From a checkpoint of a small self-supervised image encoder.
Model: 32-pixel images, arch inception, widths [160, 272, 480, 848].
Rows from block 6 of a small self-supervised image encoder, named by matrix and row number. Rows with one number belong to one channel. Each number is 50 + 10 x the weight over its row's rms, rounded and kept within 0 to 99. All counts start at 0. After the name is the row's rms in percent of the matrix's.
After each channel's rows are labels from the 100 images, of 14976, where the channel reaches its highest value: "lies over" is the class under the peak; "colour at peak" is the nearest of a few named colours to the mean colour under the peak. Only what is clearly more common there than usual is listed. The data: seven-segment displays showing three digits. In brackets: how many of the 100.
# r30: branch 2 reduce pointwise conv (model.blocks.6.r3.0.weight, 120x480x1x1), inputs 0-159
# b30: branch 2 3x3 conv (model.blocks.6.b3.0.weight, 180x120x3x3, transposed, each kernel summed), outputs 0-179

r30.51 096:50 50 61 50 50 50 50 50 50 50 50 50 50 36 50 50 50 50 44 50 50 50 50 50 68 15 59 50 50 50 46 63 50 50 50 50 50 50 74 50 50 50 45 27 64 50 50 50 50 19 50 09 50 50 50 62 62 50 35 35 75 37 50 50 50 50 50 50 50 50 50 26 50 50 50 50 50 50 50 19 50 50 32 50 50 23 20 64 50 50 50 50 50 50 50 50 50 50 24 66 50 50 60 50 50 50 50 18 50 50 47 50 50 50 50 50 64 50 50 29 50 50 50 38 50 50 50 50 50 50 50 50 50 41 50 38 50 50 50 50 50 50 50 50 33 50 50 50 50 42 50 50 50 50 30 50 50 50 68 62
b30.51 090:64 49 59 48 53 73 55 37 47 39 56 56 51 69 38 61 42 55 43 54 31 51 59 58 32 43 53 43 59 57 53 65 37 78 55 73 48 60 46 48 48 46 46 53 51 44 46 51 45 43 53 51 50 39 54 50 60 58 48 44 49 46 57 62 39 45 48 63 61 66 62 44 51 52 71 60 65 61 59 63 58 47 40 53 55 50 49 37 67 52 60 47 46 73 40 69 46 39 73 42 57 52 53 50 46 48 75 53 60 71 55 64 50 46 53 41 53 62 48 61 55 37 38 52 57 52 51 44 50 50 50 43 56 42 35 48 54 57 71 40 56 55 31 59 37 56 62 60 55 56 65 53 45 48 61 71 51 47 49 50 68 56 59 66 53 58 75 45 51 38 63 71 50 38 44 52 36 66 50 47
lies over: screen (94)
colour at peak: grey (92)

r30.48 093:25 42 50 50 60 50 50 50 50 99 50 50 72 50 50 50 50 61 50 21 44 50 50 50 50 36 50 41 50 50 50 50 66 50 47 22 50 50 71 50 42 79 50 50 41 64 30 31 50 50 50 50 50 50 65 65 50 50 50 50 63 23 50 50 50 50 50 72 71 50 36 50 50 50 35 50 50 50 31 50 50 50 34 50 66 50 50 50 50 33 50 50 50 52 50 50 24 50 68 50 50 50 50 50 42 50 41 50 27 50 50 50 50 54 50 50 66 50 50 50 33 50 42 50 50 50 39 27 50 50 83 35 43 50 50 50 50 50 66 70 32 32 50 50 56 50 71 50 50 50 26 50 50 50 50 50 50 50 50 50
b30.48 091:64 60 44 48 47 36 49 66 54 44 52 26 59 45 39 57 58 52 51 45 49 52 66 33 48 33 67 54 35 70 65 43 76 48 52 51 53 48 50 49 51 57 55 50 50 48 58 61 45 59 53 55 49 44 64 61 50 51 54 68 69 45 64 53 53 62 55 56 58 55 26 52 50 45 55 68 55 56 46 59 31 41 50 63 65 60 64 45 78 39 43 43 57 54 44 54 51 40 36 44 56 56 44 61 46 50 41 54 51 51 57 40 44 65 46 36 54 59 34 50 82 47 37 77 37 46 50 42 56 27 50 31 73 45 55 51 50 52 43 63 36 45 55 48 43 41 50 38 45 50 50 58 50 66 43 45 52 48 39 55 34 54 58 39 60 42 41 45 45 50 47 48 63 54 38 52 50 40 63 55
lies over: surround (100)
colour at peak: grey (69)

r30.112 093:50 50 39 50 72 50 50 50 39 72 36 28 22 58 50 70 50 50 50 50 50 45 50 40 50 50 69 28 50 50 50 58 50 35 50 50 64 50 50 31 50 31 50 50 50 50 50 50 57 50 61 29 50 50 79 50 50 50 50 50 50 50 50 50 50 50 50 50 50 77 50 50 50 65 50 50 50 50 50 83 65 62 50 50 50 59 50 50 50 71 50 50 50 50 50 65 50 36 50 66 50 50 37 41 50 50 50 50 73 50 50 50 50 71 50 50 50 36 63 50 50 50 50 69 50 50 50 50 50 50 50 50 50 50 62 66 50 50 50 50 50 50 50 50 58 50 50 73 50 50 50 50 50 50 50 50 29 50 50 50
b30.112 078:50 51 45 49 36 44 68 67 61 57 58 37 62 41 75 49 46 40 41 43 53 37 41 50 47 57 37 56 40 48 27 43 49 57 42 33 41 50 35 67 50 49 50 44 50 22 38 50 34 36 50 60 53 36 48 40 66 33 51 43 42 48 27 27 63 47 54 54 46 40 43 42 47 57 55 51 51 54 37 59 54 62 45 42 39 47 33 61 47 56 54 54 49 50 51 35 43 50 50 50 55 41 53 48 52 59 45 46 52 48 47 62 58 24 50 37 50 40 36 62 44 50 43 42 46 42 29 49 58 55 28 41 51 43 52 42 41 47 69 56 40 39 52 51 50 33 45 52 26 49 65 42 31 50 59 42 41 40 55 43 37 50 66 65 35 45 50 58 32 71 54 44 40 47 56 50 47 52 49 55
lies over: surround (94)
colour at peak: black (65)

r30.46 094:33 50 50 50 50 41 50 50 50 19 50 50 50 22 69 55 59 63 50 40 50 50 50 50 50 50 50 50 50 50 50 35 61 56 38 50 36 50 50 50 62 29 67 50 31 50 50 50 50 50 28 35 50 50 50 50 50 50 50 50 50 50 50 50 31 66 50 50 65 67 50 50 50 50 50 50 50 50 50 50 64 50 69 65 50 50 50 25 50 50 50 50 38 50 69 59 31 50 59 24 50 50 50 50 61 50 50 65 50 31 74 50 50 15 50 24 50 50 50 33 50 40 50 50 61 50 50 50 50 50 50 56 50 38 50 55 50 34 84 50 50 50 66 50 50 60 50 50 50 50 50 50 50 50 50 50 50 34 50 29
b30.46 100:46 47 50 51 49 56 54 57 59 53 34 39 49 50 73 67 42 36 47 46 40 53 60 52 58 43 50 69 51 34 61 48 43 40 58 48 34 42 47 57 50 72 47 41 49 61 40 66 42 54 39 37 34 64 36 47 57 37 66 49 50 50 44 30 44 46 61 30 55 31 37 45 50 51 58 47 51 54 52 51 52 54 54 27 48 53 44 40 39 34 54 53 54 57 51 64 47 38 49 69 46 47 49 44 56 55 55 46 63 33 39 41 69 27 48 56 50 74 79 51 21 52 45 68 57 45 51 55 50 46 44 60 56 53 63 49 35 50 49 49 54 35 53 64 67 51 49 47 47 49 43 50 57 40 63 38 29 31 47 61 54 50 41 43 36 48 51 54 47 45 35 36 48 50 62 61 61 45 45 49
lies over: screen (97)
colour at peak: grey (60)

r30.115 097:50 50 50 70 50 50 50 50 50 37 32 50 50 50 50 50 50 50 42 50 50 64 50 50 50 50 50 50 50 72 37 50 81 67 38 50 50 89 30 50 50 50 50 50 50 50 42 50 50 62 50 50 75 68 50 64 50 50 50 50 67 30 50 50 50 50 50 50 50 50 30 68 50 50 71 36 50 50 50 43 50 50 50 32 50 50 50 50 50 50 29 50 50 38 50 62 50 50 43 50 50 50 50 50 37 50 50 35 50 50 65 67 42 61 50 50 50 72 21 61 50 50 50 50 36 50 50 50 50 37 50 22 47 50 50 61 50 59 69 50 50 80 70 50 63 50 50 57 50 68 50 50 50 50 50 50 50 50 20 50
b30.115 099:41 32 54 69 65 50 61 50 59 59 68 55 41 42 50 47 56 64 70 48 44 51 40 26 33 65 40 41 44 49 34 45 55 36 50 28 40 43 48 50 45 45 41 53 65 41 56 65 45 50 57 39 51 59 44 52 43 43 49 50 42 60 41 53 59 52 63 63 47 53 60 45 47 49 49 52 48 64 47 42 39 55 50 56 47 50 53 45 45 68 80 39 39 40 50 52 31 39 50 43 52 42 42 72 43 37 40 37 49 31 46 49 61 41 39 57 43 37 50 26 29 53 44 40 66 41 41 41 41 53 49 49 35 46 49 43 34 40 41 44 58 46 30 31 52 62 44 53 60 50 62 64 48 51 63 61 60 40 38 51 44 42 44 42 52 59 45 44 41 47 43 37 26 54 40 54 47 47 33 41
lies over: surround (100)
colour at peak: black (69)

r30.81 091:25 50 50 50 50 60 68 50 50 72 50 30 90 50 50 50 50 50 50 50 50 50 50 50 68 50 50 50 50 50 50 38 37 50 50 24 50 50 37 50 50 50 76 50 50 29 50 50 74 50 50 50 50 64 50 50 50 82 41 50 26 50 50 60 50 35 56 50 50 50 61 50 60 50 36 37 50 33 50 50 50 50 50 50 50 50 50 50 50 50 50 50 71 50 50 50 50 50 50 50 50 50 50 50 50 41 50 30 50 50 61 33 50 50 26 50 50 50 50 57 50 50 50 50 65 64 43 71 50 50 50 50 50 50 50 50 50 50 50 50 77 50 50 50 50 50 74 40 50 79 26 50 50 61 50 50 50 50 50 50
b30.81 091:45 50 61 46 51 52 34 43 54 54 47 46 38 44 50 54 39 43 36 35 40 41 46 43 41 45 44 53 63 50 46 32 41 44 53 47 32 51 50 56 45 38 44 52 47 67 42 43 41 39 37 44 68 50 36 49 66 34 45 50 47 56 64 62 51 50 40 45 44 33 43 74 77 44 47 47 50 48 64 34 45 47 39 55 49 39 45 56 46 56 51 65 52 52 50 59 45 75 38 43 45 50 65 50 50 61 52 60 47 51 55 75 58 52 44 43 57 31 41 56 44 52 50 59 38 42 45 58 59 50 49 48 51 58 50 60 52 48 55 52 50 65 45 47 72 54 41 30 63 49 65 76 53 36 54 51 63 42 57 47 46 44 53 17 55 35 51 50 48 45 71 46 78 38 53 52 29 42 45 38
lies over: surround (100)
colour at peak: white (45); pink (29)

r30.35 100:68 50 35 38 50 67 31 35 50 50 36 50 50 64 70 50 50 50 33 50 50 50 21 50 37 31 50 50 50 50 50 50 50 50 50 50 50 50 50 42 50 27 40 50 50 50 34 64 50 50 50 50 50 50 50 50 50 50 50 50 23 76 50 32 24 50 50 50 30 50 50 32 50 50 50 81 50 50 50 50 50 50 50 50 50 60 50 50 50 50 64 48 50 50 50 50 50 50 50 50 39 50 50 50 50 50 50 42 61 65 25 50 50 63 50 75 50 50 50 35 50 50 75 50 50 50 74 38 50 50 50 79 39 33 21 50 50 50 50 50 71 11 22 53 50 50 37 50 62 38 65 50 50 50 45 50 50 50 50 50
b30.35 106:42 62 53 64 42 37 79 62 45 50 38 47 37 54 46 53 36 57 38 31 50 66 49 36 77 55 57 51 44 54 43 28 53 51 64 58 48 49 35 46 56 55 61 52 54 55 43 46 54 62 65 54 55 42 54 41 51 40 65 50 63 45 49 36 55 50 58 75 49 41 37 54 60 61 43 55 42 47 50 61 45 59 50 40 64 62 60 39 45 48 45 51 48 69 61 43 58 56 47 48 52 67 55 56 55 46 45 39 38 37 49 46 44 36 50 56 43 60 53 50 56 53 32 53 64 44 41 53 38 40 51 55 40 64 57 44 48 47 61 37 40 54 60 80 46 58 29 63 50 45 30 40 50 46 57 35 41 28 58 65 43 36 50 39 39 64 53 47 47 48 43 53 37 60 53 28 36 43 42 41
lies over: screen (93)
colour at peak: red (29)

r30.58 105:36 50 56 50 50 15 50 50 39 50 50 50 50 50 50 50 50 50 64 61 50 35 50 50 50 50 39 50 50 50 57 50 63 50 34 50 50 50 50 72 50 50 50 50 50 76 50 27 50 50 50 69 33 50 50 50 70 43 35 50 50 50 50 50 50 50 65 50 50 50 50 50 50 50 50 50 50 44 73 50 50 38 57 50 50 50 50 50 50 50 54 33 50 57 50 50 50 50 50 41 50 26 50 50 34 50 50 50 50 50 50 40 50 50 22 50 50 50 50 40 50 50 50 35 50 31 28 50 50 50 62 50 26 50 50 50 50 74 68 50 21 50 50 50 50 50 27 50 50 50 50 50 50 50 50 50 50 50 54 50
b30.58 123:52 44 50 43 37 52 62 50 59 45 63 39 65 41 42 48 48 60 52 63 31 71 47 49 51 50 42 53 62 45 42 61 40 46 44 42 49 45 51 45 61 48 31 45 47 54 48 60 53 51 46 36 44 41 49 48 59 50 46 58 50 35 44 42 22 45 36 36 52 37 45 45 35 55 47 48 40 39 67 62 77 51 47 47 61 87 47 45 42 52 33 62 34 69 63 57 41 43 47 47 45 59 62 67 50 50 66 39 50 46 56 51 43 43 54 67 50 55 51 50 53 49 48 47 60 36 56 38 76 52 46 56 63 44 55 56 50 55 62 50 51 21 54 45 54 65 59 41 40 46 59 55 50 43 40 36 52 42 37 51 54 17 42 35 55 49 48 56 46 39 45 57 67 51 50 58 50 52 42 62
lies over: screen (94)
colour at peak: grey (73)

r30.103 108:50 50 50 50 50 50 67 50 50 50 59 50 50 39 64 50 50 64 50 50 50 69 50 50 65 50 61 50 62 39 50 50 50 50 50 79 43 50 50 50 50 48 50 38 50 50 50 50 50 50 63 50 19 50 59 53 79 50 72 50 50 24 50 50 50 29 50 50 50 37 50 50 50 74 50 42 50 50 33 67 50 50 50 50 63 50 50 38 50 69 50 41 50 50 73 43 50 35 39 58 66 50 50 56 23 50 50 79 50 50 33 50 50 50 31 37 27 50 46 50 66 50 36 50 50 71 21 50 50 68 50 50 50 36 40 72 50 50 50 47 50 50 62 50 50 50 34 55 72 50 50 50 50 34 50 50 69 50 38 70
b30.103 103:59 59 60 51 58 66 43 53 41 36 42 54 61 44 46 53 61 69 53 68 65 31 40 59 56 52 36 49 39 51 66 35 44 50 51 37 41 62 46 48 53 51 57 49 37 47 53 62 50 51 51 30 50 57 75 55 38 62 54 53 69 33 52 39 68 35 48 53 46 46 54 43 46 50 40 66 37 48 50 27 57 41 63 56 51 48 57 45 44 47 57 39 50 40 55 55 53 51 51 51 47 45 33 53 66 51 48 53 48 79 38 45 52 51 46 53 69 44 51 50 47 63 62 52 55 70 61 50 51 68 56 44 54 63 57 34 32 43 56 43 42 49 44 38 39 58 29 47 52 72 52 33 40 46 64 66 41 62 42 61 59 55 36 58 46 59 51 37 42 54 43 53 41 37 57 52 70 42 36 68
lies over: screen (96)
colour at peak: brown (70)

r30.1 100:68 50 50 50 50 50 50 50 32 50 40 50 50 50 50 50 32 29 33 50 33 72 40 50 37 50 50 50 21 50 50 27 50 71 50 50 50 50 36 75 50 50 50 35 50 50 35 50 50 50 50 58 50 64 50 50 50 50 31 34 60 50 78 50 27 50 50 50 50 33 38 50 50 50 50 50 50 50 63 50 50 50 50 50 50 50 50 50 29 71 50 31 38 37 79 50 50 50 32 50 34 44 50 50 50 50 50 31 38 50 56 50 35 50 50 22 50 50 50 50 35 50 50 50 50 50 37 59 50 63 50 17 50 50 50 50 50 50 50 50 50 24 50 50 50 50 50 73 50 50 70 50 50 50 50 36 50 50 50 34
b30.1 117:42 44 40 56 47 51 50 50 49 47 67 64 50 47 43 43 52 72 39 48 74 34 48 44 29 59 34 38 41 47 40 34 56 39 58 32 50 43 56 33 52 49 53 49 41 40 57 56 58 27 42 60 58 44 47 51 45 53 48 45 51 51 50 72 68 50 48 43 48 43 36 40 62 38 41 47 50 48 42 30 42 38 52 51 41 49 53 66 39 54 59 43 37 51 52 53 24 35 45 31 43 50 36 38 42 35 47 37 50 56 50 43 33 53 53 51 53 22 36 37 57 39 31 38 49 56 33 51 43 53 46 54 56 50 41 50 36 47 52 51 42 45 48 42 35 38 49 51 58 50 50 40 43 55 39 36 51 47 50 50 82 50 54 80 53 47 48 58 49 44 33 61 42 44 53 58 54 47 42 37
lies over: surround (100)
colour at peak: black (87)

r30.11 091:81 50 50 50 50 50 50 28 50 65 50 50 33 30 50 50 50 65 50 50 50 93 64 50 50 50 50 50 50 50 50 50 50 50 50 72 50 50 38 50 30 35 50 50 50 81 50 50 50 50 50 50 56 50 50 50 50 50 50 25 50 50 50 50 50 50 36 50 50 50 50 81 50 78 50 50 71 50 50 50 50 50 50 44 50 50 31 50 34 90 50 41 50 50 50 35 50 65 25 50 50 50 50 50 50 35 50 50 75 66 50 50 50 50 50 50 50 50 50 50 50 21 50 50 50 50 50 68 50 50 50 36 75 50 50 50 50 50 59 50 50 33 50 65 37 50 50 34 57 50 81 50 32 61 32 50 50 50 23 50
b30.11 092:56 18 44 59 47 44 37 64 52 54 44 57 53 51 56 66 42 38 44 60 92 58 43 59 60 42 61 50 39 46 66 46 48 50 43 66 47 45 63 50 52 40 59 42 50 60 54 56 63 61 51 52 40 46 57 43 70 62 61 33 61 51 58 36 42 54 42 28 42 50 45 49 34 44 56 60 52 38 32 60 70 57 52 82 32 35 57 50 50 55 60 46 53 51 50 54 52 40 50 42 48 55 54 45 45 64 69 44 44 50 45 39 62 47 37 67 41 69 40 53 50 46 50 45 53 61 49 50 54 64 47 54 59 43 56 55 51 43 52 45 48 57 71 62 59 45 45 62 35 54 42 40 57 37 63 57 47 56 71 34 45 53 29 46 45 50 46 46 49 49 48 54 43 40 57 50 49 43 44 51
lies over: screen (86)
colour at peak: brown (67)

r30.78 096:50 50 50 50 50 50 26 50 50 42 50 50 50 38 50 50 46 50 42 50 50 50 34 50 50 50 50 36 50 50 50 50 50 50 50 50 50 68 50 32 32 23 27 73 50 50 50 50 50 50 50 50 50 50 37 50 58 64 50 50 50 50 50 71 60 50 50 50 50 50 76 63 50 50 50 50 50 50 50 50 20 50 50 50 71 50 38 50 27 65 50 50 50 73 50 50 50 50 50 29 50 67 50 50 59 50 50 58 50 38 50 50 50 50 50 79 62 50 61 50 50 50 50 50 50 50 61 50 50 50 50 50 27 50 50 50 55 50 50 44 32 50 50 41 50 61 36 65 64 33 50 50 50 21 50 50 36 50 50 50
b30.78 097:63 57 47 50 57 47 54 28 45 50 52 65 54 46 31 75 40 52 45 41 45 61 40 59 38 41 58 50 58 54 62 60 42 57 65 57 47 56 53 49 42 47 50 48 35 58 69 48 54 50 44 45 39 53 61 50 83 50 46 43 42 61 40 35 47 52 49 49 62 38 52 43 52 52 52 50 45 54 55 57 62 74 60 35 57 59 37 41 65 50 49 58 47 66 34 57 61 49 56 49 44 46 55 44 41 46 44 39 61 72 53 51 45 55 42 30 51 66 46 40 60 53 61 42 60 49 61 53 62 50 45 36 39 47 55 52 50 50 57 50 51 56 55 50 43 58 50 59 56 72 51 44 46 54 52 51 52 24 61 55 57 50 44 41 47 57 50 58 46 44 43 44 63 84 52 22 43 39 56 87
lies over: screen (88)
colour at peak: grey (60)

r30.105 098:50 39 50 50 50 50 50 50 50 50 50 50 27 50 50 69 56 50 50 50 63 61 50 50 61 50 50 50 50 50 27 50 50 36 50 67 50 50 50 50 50 50 50 50 50 50 50 50 50 50 50 50 50 50 50 62 50 50 50 50 50 50 57 50 50 50 65 50 50 50 50 50 50 50 50 50 50 50 29 50 50 67 33 50 65 50 50 50 50 50 50 50 50 37 50 50 50 40 50 50 50 66 50 33 50 50 73 50 50 50 31 50 50 50 50 50 50 64 30 50 50 50 50 50 31 50 50 64 50 50 50 36 50 18 61 74 50 55 50 50 50 50 50 50 50 50 50 50 33 50 50 71 77 50 60 50 50 50 50 44
b30.105 100:67 57 63 46 69 52 54 43 36 37 56 50 45 50 58 48 43 51 53 36 52 61 44 30 41 42 58 54 56 60 49 54 50 45 36 44 45 49 41 60 37 50 39 38 60 43 51 44 40 57 57 50 52 31 57 56 44 57 50 64 42 48 49 60 46 48 45 32 50 41 58 62 41 61 54 57 30 53 54 56 67 42 68 35 58 58 58 38 50 53 43 35 59 57 44 55 53 38 50 54 64 65 55 58 52 44 57 38 50 52 50 34 63 46 59 50 48 34 59 37 57 61 59 55 48 59 59 57 55 65 67 38 33 60 59 42 48 41 48 28 62 47 50 42 41 39 71 36 44 36 36 50 34 48 28 50 27 40 50 56 27 80 46 54 65 48 60 49 49 65 49 41 56 53 38 43 69 50 55 62
lies over: screen (88)
colour at peak: red (40)

r30.36 095:50 50 50 50 50 72 50 50 50 50 50 50 50 50 65 50 50 50 50 50 50 81 50 50 50 50 50 33 50 50 50 50 50 50 59 50 50 50 50 50 50 50 67 28 50 50 50 50 50 22 23 50 50 50 50 50 50 50 50 50 50 33 50 50 50 50 50 50 50 50 50 50 60 50 50 33 32 50 50 50 26 50 39 27 32 50 50 42 50 50 50 50 50 67 50 68 18 50 46 65 50 50 43 34 50 50 50 50 50 49 50 50 74 31 31 50 50 50 42 63 50 50 50 50 50 50 50 50 24 41 33 64 30 50 50 65 50 50 50 50 50 50 64 61 50 68 50 50 47 50 50 50 50 50 50 50 50 69 74 50
b30.36 096:51 49 48 53 45 46 64 44 38 57 56 56 44 55 34 49 68 58 48 53 35 43 50 41 44 63 52 58 59 54 68 47 58 49 55 51 50 68 42 38 47 62 46 65 46 67 54 45 41 41 41 62 53 63 52 57 51 56 68 57 48 58 60 37 53 61 51 52 62 31 41 60 57 58 49 50 62 51 85 47 57 50 48 37 62 58 41 46 42 48 49 55 52 38 60 53 47 48 56 53 56 65 38 76 66 40 54 68 51 47 50 63 44 59 47 39 46 55 52 38 45 61 45 50 54 37 52 57 50 57 40 50 41 63 67 44 58 55 70 61 43 65 40 44 65 39 35 55 34 59 58 40 53 33 30 41 49 51 48 61 50 46 71 60 52 40 85 50 58 68 66 65 64 44 57 50 53 53 47 53
lies over: screen (98)
colour at peak: grey (93)

r30.33 102:50 50 58 50 50 50 50 50 50 50 50 50 50 82 50 50 50 50 50 50 38 50 50 50 50 50 50 50 32 50 50 50 50 50 27 50 50 29 50 27 63 32 50 61 77 50 50 68 50 50 50 50 50 50 29 50 50 50 50 50 50 74 50 67 26 67 32 36 50 50 50 50 38 50 50 58 65 50 70 50 50 38 67 50 56 50 50 50 50 77 50 50 50 50 34 50 50 50 75 34 58 50 50 40 50 50 50 34 50 50 23 50 50 50 59 50 64 25 67 36 47 66 50 59 64 50 50 50 50 50 50 50 45 26 50 50 50 50 50 50 50 38 50 58 50 50 50 65 50 50 50 50 50 50 50 50 50 31 50 50
b30.33 127:39 53 51 60 27 50 57 51 64 53 35 43 43 50 45 45 33 33 50 52 52 64 36 45 71 38 52 60 46 42 37 59 72 54 50 52 41 52 63 61 44 41 45 44 57 62 54 56 46 50 57 56 50 56 40 57 67 53 45 43 54 50 39 57 40 51 68 56 35 45 48 38 56 83 57 51 52 31 36 43 42 65 57 45 44 55 71 50 55 46 60 58 46 81 64 58 51 50 38 50 52 45 37 39 41 51 48 61 49 56 52 56 45 42 57 52 41 48 47 55 52 62 46 66 61 50 42 35 41 23 45 51 49 42 58 35 52 50 47 43 50 55 51 52 39 56 48 61 49 52 46 42 59 53 64 52 49 48 30 60 33 31 63 37 49 78 52 59 49 34 46 57 65 27 52 57 38 53 56 55
lies over: screen (96)
colour at peak: red (41)

r30.68 100:34 50 50 50 50 53 37 50 50 50 50 50 40 50 50 16 50 50 74 50 64 50 50 50 50 50 50 50 41 50 50 50 34 50 50 28 50 50 50 50 50 73 50 50 40 50 65 33 67 50 50 50 50 50 50 50 50 74 50 50 50 41 50 50 50 35 50 24 44 65 50 50 55 50 50 50 24 50 50 50 50 50 50 50 17 25 40 50 50 50 50 50 69 50 50 50 50 50 50 50 50 61 50 50 50 50 50 26 26 65 36 50 50 39 50 50 50 50 22 41 65 50 50 50 50 50 50 50 39 50 50 50 73 50 73 50 50 56 58 50 68 50 61 50 50 68 50 27 58 50 71 29 50 50 50 50 50 38 50 50
b30.68 097:48 70 58 45 51 51 50 43 49 45 44 46 59 40 59 62 33 45 47 31 54 60 51 46 49 52 48 42 45 32 50 65 39 50 43 47 38 39 67 46 47 48 53 57 58 46 42 49 52 16 52 32 47 55 54 45 69 53 30 46 46 60 62 53 40 50 56 50 50 56 58 46 42 53 47 45 55 40 77 38 48 47 49 48 63 32 43 26 50 57 35 56 43 25 64 39 52 56 52 53 50 50 51 52 46 49 46 41 53 39 50 47 53 37 52 53 23 49 39 63 46 44 39 48 56 54 46 50 43 56 54 54 54 38 45 59 50 47 41 68 61 28 44 64 39 47 32 50 36 47 46 50 48 33 63 38 38 49 50 51 45 56 46 47 50 38 79 31 50 55 57 43 67 45 44 36 22 34 41 58
lies over: screen (94)
colour at peak: grey (65)